Weights of a small contrastive image-text model: 18200 steps.
Rows from block 3 of the image encoder of a small contrastive image-text model, named by matrix and row number. Each number is 128 + 32 x the weight over its row's rms, rounded and kept within 0 to 255. All counts start at 0. Numbers have three digits each.
Before each channel's rows are labels from the 100 images, of 14848, where the channel reaches its highest value: "peak on" is the class under the peak. Only what is clearly more common there than usual is listed. The data: drawn branching plants. In brackets: how many of the 100.
# conv: pointwise conv (encoder.blocks.3.conv.weight, 128x64x1x1), inputs 0-63

peak on: foliage (49)
conv.54:133104131096082141115129170132112154120161150141123119122143132160178133137094094142115116042215117207124131072142060147118118102080065103168173113139145121140119144115104152106058146105144123

peak on: wood (43)
conv.16:141174122086089143127097208099067089078107154085099113172115153104097080115105093154176107125121077154129135127102096141204114130169159144125134112100142129168121075146123209155127140113125135

peak on: foliage (62)
conv.44:121112118135046166161110134131139160106164117149126103149156201073143050142124103086089091101175126145124124105124158066136144135085114116173075119139187129143114101083126113090142158154184151

peak on: wood (46)
conv.9:130154114069152115046100190165177105130124060056121147124103089144153126107177081106124120157112130105100121076125086140178129120128104124126062131104117118124152152185115094159097138080136123

peak on: foliage (100)
conv.23:109129167167165123131117088139147134129108202146114132137159128095083134139086096091123126097116149142150096084122137098164120104128121074226189208123139120090149110146144115121104075094136200

peak on: wood (38)
conv.21:148097101130103128114119118171090075150112111171144094114182204133089145109100072151084087180162139088118145140122077085088123084068125090089121135092145082125165146143133162118135074106096104

peak on: wood (85)
conv.87:126133146156166092114150133132162113113162134180168181103141164101123130141123205165134155084167167022151147070138174113106100144179104107093101160144097090158128139159162101128096111118148097

peak on: wood (34)
conv.29:087130067115117121098118148121096125074187126151173119090131118095180040164181156153159105131167190117155161106181126122098145117104161102072101136124182118185139104116089147133128118155141119

peak on: wood (39)
conv.53:088181157149214121106155087107150114113102082127120128142146121072079086121151151177202159094137157084135174108142169165152097135153121111139087118141170095084122119065174124093125142146119116

peak on: foliage (47)
conv.76:127137061132064106152169106114132203101109141181135172128176111160138123100088148138106100074124116118131112168083114111123132083082125121115183152103077196181110166170125105161161141129154151

peak on: wood (76)
conv.52:144105134129194136105155111133114145159152151091094169166177100105152115069072128138151108139091064112141163133087174112128107112128098184179109142068146149182141151121100115089145124218140147

peak on: foliage (100)
conv.100:161114180127103160110117135119131177162121193152146109113219123121153103064131161126114129112099084127139124125151111165116014142144138120172162136138142118121094077135112144178113153152126191

peak on: ground (36); foliage (29)
conv.103:101063152071117111095092125166151155163129094125119127071151130166090131099200099119099147076127175112108100111117105127073122108139081186135049150127069091115099155162110111152155095136115121

peak on: wood (34)
conv.123:158160077177087178132096095093114098105087141095132119124129166096139062140126142131160081130111128147152160083119092108148085096089154155161078136165131153185096140134072160122163142203112174

peak on: wood (75)
conv.19:088163141159087125139091185141086143115137205154152123168068065146140099091189111160120108164087104126133152134137174112084121106132104090118095118102158068122108131068170114114107156151101173

peak on: wood (40); foliage (36)
conv.119:133113165095096145112137126156133118143084122109130065114123151049109151151173178128053099122149136153133127083123148061191084128135166123174143103155128086158205132117102138112160148155178152

peak on: wood (33)
conv.125:098160053093137095115107160084122135130169145133215104108130095138177136152131114150104104182129164148101180088184142088100137133116108116135079117116184099173115156191100124107079118154162119

peak on: wood (81)
conv.121:147160078146187089121179125207141128126079090070118127148099147099072093087136156081131143128101128120145132110109152151182196120163114143084166095175202147112130127164142125126122150129096144